config.yaml
dataset: "pictures of board games with random positions, seen at a slant"
isotropic: false
activation: "quick_gelu"
layer_scale_init: 0.1
patch_size: [2, 2]
shampoo_beta: 0.99
precondition_frequency: 10
Rows from block 6 of a small image classifier, named by matrix and row number. Rows with one number belong to one neuron. Each number is 500 + 25 x the weight over its row's rms, rounded and kept within 0 to 999. All counts start at 0. Numbers have three digits each.
Before each neuron's rows are labels from the 100 images, of 14976, where the neuron reaches its highest value: "lies over" is the class under the peak; "top examples" is what is common among them. Only what is clearly more common there than usual is listed. The data: pictures of board games with random positions, seen at a slant. In brackets: how many of the 100.
# fc1: MLP up (model.blocks.6.mlp.fc1.weight, 512x256), inputs 0-85
# fc2: MLP down (model.blocks.6.mlp.fc2.weight, 256x512, transposed), outputs 0-85

lies over: board (98)
top examples: first side has more (99); discs in an upright rack (76)
fc1.152:491479504528467506484491510538479522524513496514507554491530484458506547486537495480542513454509476533459471488517476504546460457495471432465499489482488510503529557528511491553528457455509533488489516513485477494500537492524492543520491512471447522501510499
fc2.152:512509506505534472476530496490550497482479500509567506496507549475522509509495481458481501495500508443525493510498495502555518537500497482506530508527503502481493505518441475521508483446485463514492506483494543479547527498482518512522455499475444528473507455

lies over: table (72)
top examples: first side has more (77); stones on a line grid (42)
fc1.226:497498524549481468505494450533498571459501481522530443522475544523453533460503493499511461528552537470496494492498492497496522498486529460472552532513503473447513494525462529504509519518527478483525486497542474520469481506538517496484518515478545480501474530
fc2.226:540490522512508456510502456544487481483470467468503546436460480501520492504537454567489528524483496487535509483475499508488444521453537501513540474486482520480490493512486539497465494473494499515484526521520529517478513549553465495529527536469514497516509478

lies over: board (93)
top examples: second side has more (97)
fc1.485:518460493463505479492515507497527536475505485492472477476477534445532480477483522463521479510490475531552469514485458480497568535521482506478508532527516492505533477548505538501494482494500500543495511460514558487530447539468525549470503486523530553489515464
fc2.485:519460509460508461481483517500442492496550515447560528493501516469488533498505500515522469522529483449511455517489500497494551460554461509495503542516513488525492472506503493488504477467513482488471463483524455463483559557501489461531453516506512517538494482

lies over: board (93)
top examples: first side has more (100); stones on a line grid (46); discs on a green board (37)
fc1.480:519515476440509463465461460513495493533520470487528510494496469471514541469492469505525467486504504469471495485464495494500492483498489474449514507532524540498536517503514499475493542514521460488513507528509516463494538489528483500501488516454501494482500542
fc2.480:517492525513495524500522515507491495514534505539484524424494484526503452448512533535501494523485534497517488495529480505550502482502479518468492542508516490514491514474512470514527487466484495523473529474496508525490564540491458484472449503482453493493460535

lies over: table (81)
top examples: stones on a line grid (48); digit grid (37)
fc1.382:511476513490498503528504529511487497520503501498577467504517483497495489459466493475501527491506544548502494503523500473486481479510482510448476499512462513503490520481514507541513518535534506481460518528520548488512481470507543477545510497525508495506516515
fc2.382:476517471464479539484485508526496513490483551513457533520528492448468455486496450497510536471507490462516497460506472501457511530498498507511527529537519492494483492487482501519528477506499480522503508527504481482538463476518496491531469497507503513486505480

lies over: table (69)
top examples: second side has more (73)
fc1.71:465516507515533503473555496472534455484503477508488461494531483496518509483497495528530470503525487508494489478489499540508450503484527525495560524523488492471465501470493499482496473478518487498520485484523496505483496525552466509560492491501515493540518515
fc2.71:525495512483526515459470484484506489474553472554508531487453481492507499482534554496492482486513492523485531467511506516525523489530456454498478522561503474469480516470458516523523506495504505497490505530494465509497482483476501482503559499484571475511518536

lies over: table (83)
top examples: second side has more (98); discs in an upright rack (81)
fc1.304:548509474486505515517474517482532467499499506535453497498512508492514546526520493532521530505508547502454546519502479504507480506512492496538546498462492510468517492535499507515511542547512560468500482464456511511468483478503537513462560487491499495455504471
fc2.304:516504490481479548503476469487516510519484483466410517501480507516539505486498458472525506501488482503474498480437467512545472512520480466519523471479502485554522496472487504513478501506510523494535515490503507495547510504490545540474568503508488516436510481

lies over: board (94)
top examples: first side has more (100); nearly full (63); digit grid (36)
fc1.260:484479474495526487523511496539493564471495517496559553452519517502501481467481524558552496502514506520499526476501517512531497498489499484485503527543489513471510473492514461511573501480521535495505509479498512472508473533499460511483487474457502518494512467
fc2.260:474482489514500454504482536516520492483499503457545537512504491542499533509513483510475523482514498471520438484471502509475475495464528486560558492493451509464479487487488516481526537463510526502533525500497522514504485494480498479557416502456497507459490483

lies over: board (96)
top examples: digit grid (98); first side has more (92); nearly full (70)
fc1.408:488526508463486473546481524447485514477491497529454545523498556493497542510528490503467490491524465547494513515458457452501528546498526469490511479500521506471482504506488512465539499504520514451525531519506514465461477503506505503510498518553512518493488462
fc2.408:484517507546494511448506553493494466499454474464505427477502503473490524497495532487502451530546564549513468491485519525541462531480500461510488473472455473499503497502494476475464455512519496484518510468508492514476488512531489529472553509462544504523491515

lies over: board (93)
top examples: first side has more (98); nearly full (71)
fc1.494:480473516528506527501492481497499558513472506466551510500454513493524547486490538477478502470479494520508499540518482472538544486529481456545496504483472508460510501467485533493518529493507488558490520481490482500476546508463518461455456448513466493499479503
fc2.494:484525490536499531498501486521486477514505493442470524531547524478494450551486459481517513505511517487519477522520497522522513476528540476517484552461501499494504505494497569479511514490518521517546512503542442496479524476489533491533468482536510482490498514

lies over: table (79)
top examples: first side has more (99); nearly full (63); discs on a green board (44)
fc1.456:485516509481523532491441491514469498527496530486490502510486458487476514490515473520486465498538523517493513503506562523515491506526489483504438501495519474497515492517520465524513478556515487513541517507523559508502545488472516475500484528506492465511508521
fc2.456:471481465473500487466492492509485525503535489475459450555497492551446497484452531524478517489508524521484457475508502495471515474533488503510510516495481470456474464490511490466493489487482494530518481481487489523453470483510489484478527506480544501492504457

lies over: board (95)
top examples: second side has more (99); nearly full (70); discs in an upright rack (39)
fc1.484:486511499479466483500479506490497526529496531521509483513517491505508505494465443494503484516494493499508453503471461477509486505498469497458504537523501521489488504501529479519492465483493498474496523479495497516485510519534493503514528541532501473490506507
fc2.484:504499507548503510480480461550513499523490509509539514474520467506490483494509466454505486521531477537505455503500501546502469516459500535521536468484510499477501491501480507483501483560493537516472492503504528534530499489491514543547549538530509476573494487

lies over: table (82)
top examples: first side has more (77); nearly empty (71); noughts and crosses (36)
fc1.189:526477478523467481487523490530495470499539474493536490478522499516514480483483510472513526516497465515506485484493483538506516464493465518467495504516559552479497513546457466501511485513511523503465471519483531477512531527484519511488526525494489540517513474
fc2.189:512488494490496470443529517521519490440453537543405508509516491503491514483534510478538527459498504495507538460483489538475504550484513484477498522511506485539493485494486497519456524494512476534483492511464497533437472503514516511494544480523505510524501500

lies over: board (97)
top examples: second side has more (87)
fc1.503:466496474523476461505500507489483484527471518510521502500512469528501520511499466490515456499487486533515477536516515507497490534482505486496522478506494498543491516502509528517511460508482511524510485500529498485512545538528522523486518494541432498536503539
fc2.503:502514479550544450501483474483502493480502530521512443519501502468481483470507501538492475513507487541489504490500524538524525549508535495539541529469513498558493482532512508508460503555521474513529530518504493488473503515443480485485460499476517486507498489

lies over: table (65)
top examples: noughts and crosses (39)
fc1.51:511553528513513466485530496511505531481490539507475477488513521504530492445483522453480506472496519504518469523538458497487471486509474485494481492521555519514547497436481509492518524504484508541475461506542553476508483486495454502542538512467478459515489494
fc2.51:491513505452547544505534501467529483492541506505470575526505524475509500553508486525511493513539520459520486495484500515510498481512537507505527482524478499469515523509513495485512469524523509537533545481499430521524509513555516501537503525545491490476485492

lies over: table (82)
top examples: nearly full (87)
fc1.53:511508492551449532523523487528497518436496481536548471475499455509482510435491513471513502472522495513553469501474505562503490502527525515497487476447524494505488494506508491497469513533477486511517489541492543493513507499552549487437542499478511492485504475
fc2.53:484526474483529468533487530518486481496511469502533476517492504484471538465503492495525490519513503536506511456551554540527504481458487477542484484506484506485499487465479521495470513522479489507511517463503518543515517517535466497492515548471508478514524539

lies over: table (70)
top examples: first side has more (94); nearly full (67); discs in an upright rack (37)
fc1.55:471494517510492514536538517493444547533483502537526487521496493497506521529480501503473538552496497549489532466483528497496492509482514509485502475486503505442463514531506514519495502464472490497440508485510482535517498508505482531491489496486523487512512487
fc2.55:496524508517481495522457519494497531492527525474566463542486499506533518532458462443580580466498504516501534485491497508550536500515457463473506475497506473527506493462508500496433503501500479532548476492529531496539533496506503533510550534504533513501497514

lies over: table (69)
top examples: second side has more (71); discs in an upright rack (39)
fc1.96:522471521492484480482508529501482476556533447518505509477503489553472466481493479516554518502526506465521537480511499531490480526495495490525525514507468534490534528497507537502519490513442501512473463541498544535486556491481519527498533494472505466487539516
fc2.96:501513507515454511477507541516521508505523466519471508543494494435497544497511559520474487527511570547495489494529479491529488503517500480463473543474510494507533463515483481495471522527523495478459492511482518505501532504496520459487522514572517545445505453

lies over: table (67)
top examples: first side has more (90); nearly empty (79); discs in an upright rack (72)
fc1.338:504532484518480515501496495507459525495520497545472471543515466496475547496523488506540526498480525494474507510527502501462500476533499483497537455509496474525481482517452529520489492524506494505539522530489497526511531499560574525514513494486528505519524499
fc2.338:442476498507520532517473495477496507480504492482450493532491478489517488491491475486496499459517459502492512474479534481475468522507440485497474431506491493506508479531462555509508504496507494500502492541500481491513443504518466520474481503536547500470505497

lies over: table (79)
top examples: discs in an upright rack (94); first side has more (87)
fc1.511:536487493559529495561483456486508452484512489550493484464532476506502527489463510442494479487528514508512561500525538496481516504473509514499533546520484470471474507518517528479499500529503517487476520489519481511500503499483507512575521510507524498444481512
fc2.511:522510521544507486526520468452490500506552483479448536550502537458487550521498477482516494505515481441511497473515485494492482514472491457521513516483512479489542503428511565470539498493518487493488511523503511540491487497492477495478537457503476511501488562

lies over: board (95)
top examples: first side has more (84); nearly full (64)
fc1.486:520515477518459475522503471461494509521505488495519502484503500525433488465511500482492521465517514481533497500485451492461485530513531467522496515535475481519492449488495511474465568439489485491526516548507537497489492507488521533442508501503519529531503464
fc2.486:468492487458492499549463506550505525506472491470541504524503483495537503528511543489579487490507494515523475524481490490493448535478502473502535474506491509489524472531527483481505552464510489444492552473485520521554502531479509504492462504472531475516507520

lies over: table (69)
top examples: digit grid (35)
fc1.47:529525526531489497534507516478475467495503502458511454487507538501489504498534501432526510533523482483454492490489530540499498479501531459487490522547520495543483508505549474491454536424470484491460544510489552454512518496486485501491538548461480502500507454
fc2.47:527467479505515477517493458472491457502508454488483453494511480485522480529454468499529508515481499527495479469455508490454511487488475545509503503521528471508463489454512562533531521489506521496502568478503500515482476490493462515488506507553512525529518515

lies over: table (83)
top examples: second side has more (73); noughts and crosses (37)
fc1.362:501509499490497527496484512497508490495511521527510489491502512490524536525489462474506487570547475480496474534473476500520525462517484500482478515482514465471457472471505511458490445544508501542555446536511510481523485482485477497543491515437549491516519482
fc2.362:492500488520489494516498567551528530527516490562544515478528485485433525505516458495519495458494497543526484471496481501526486479465531545486491503489500504489486496577477501503500477477495560446495488464524500521479437504484492468520488517510509483516534483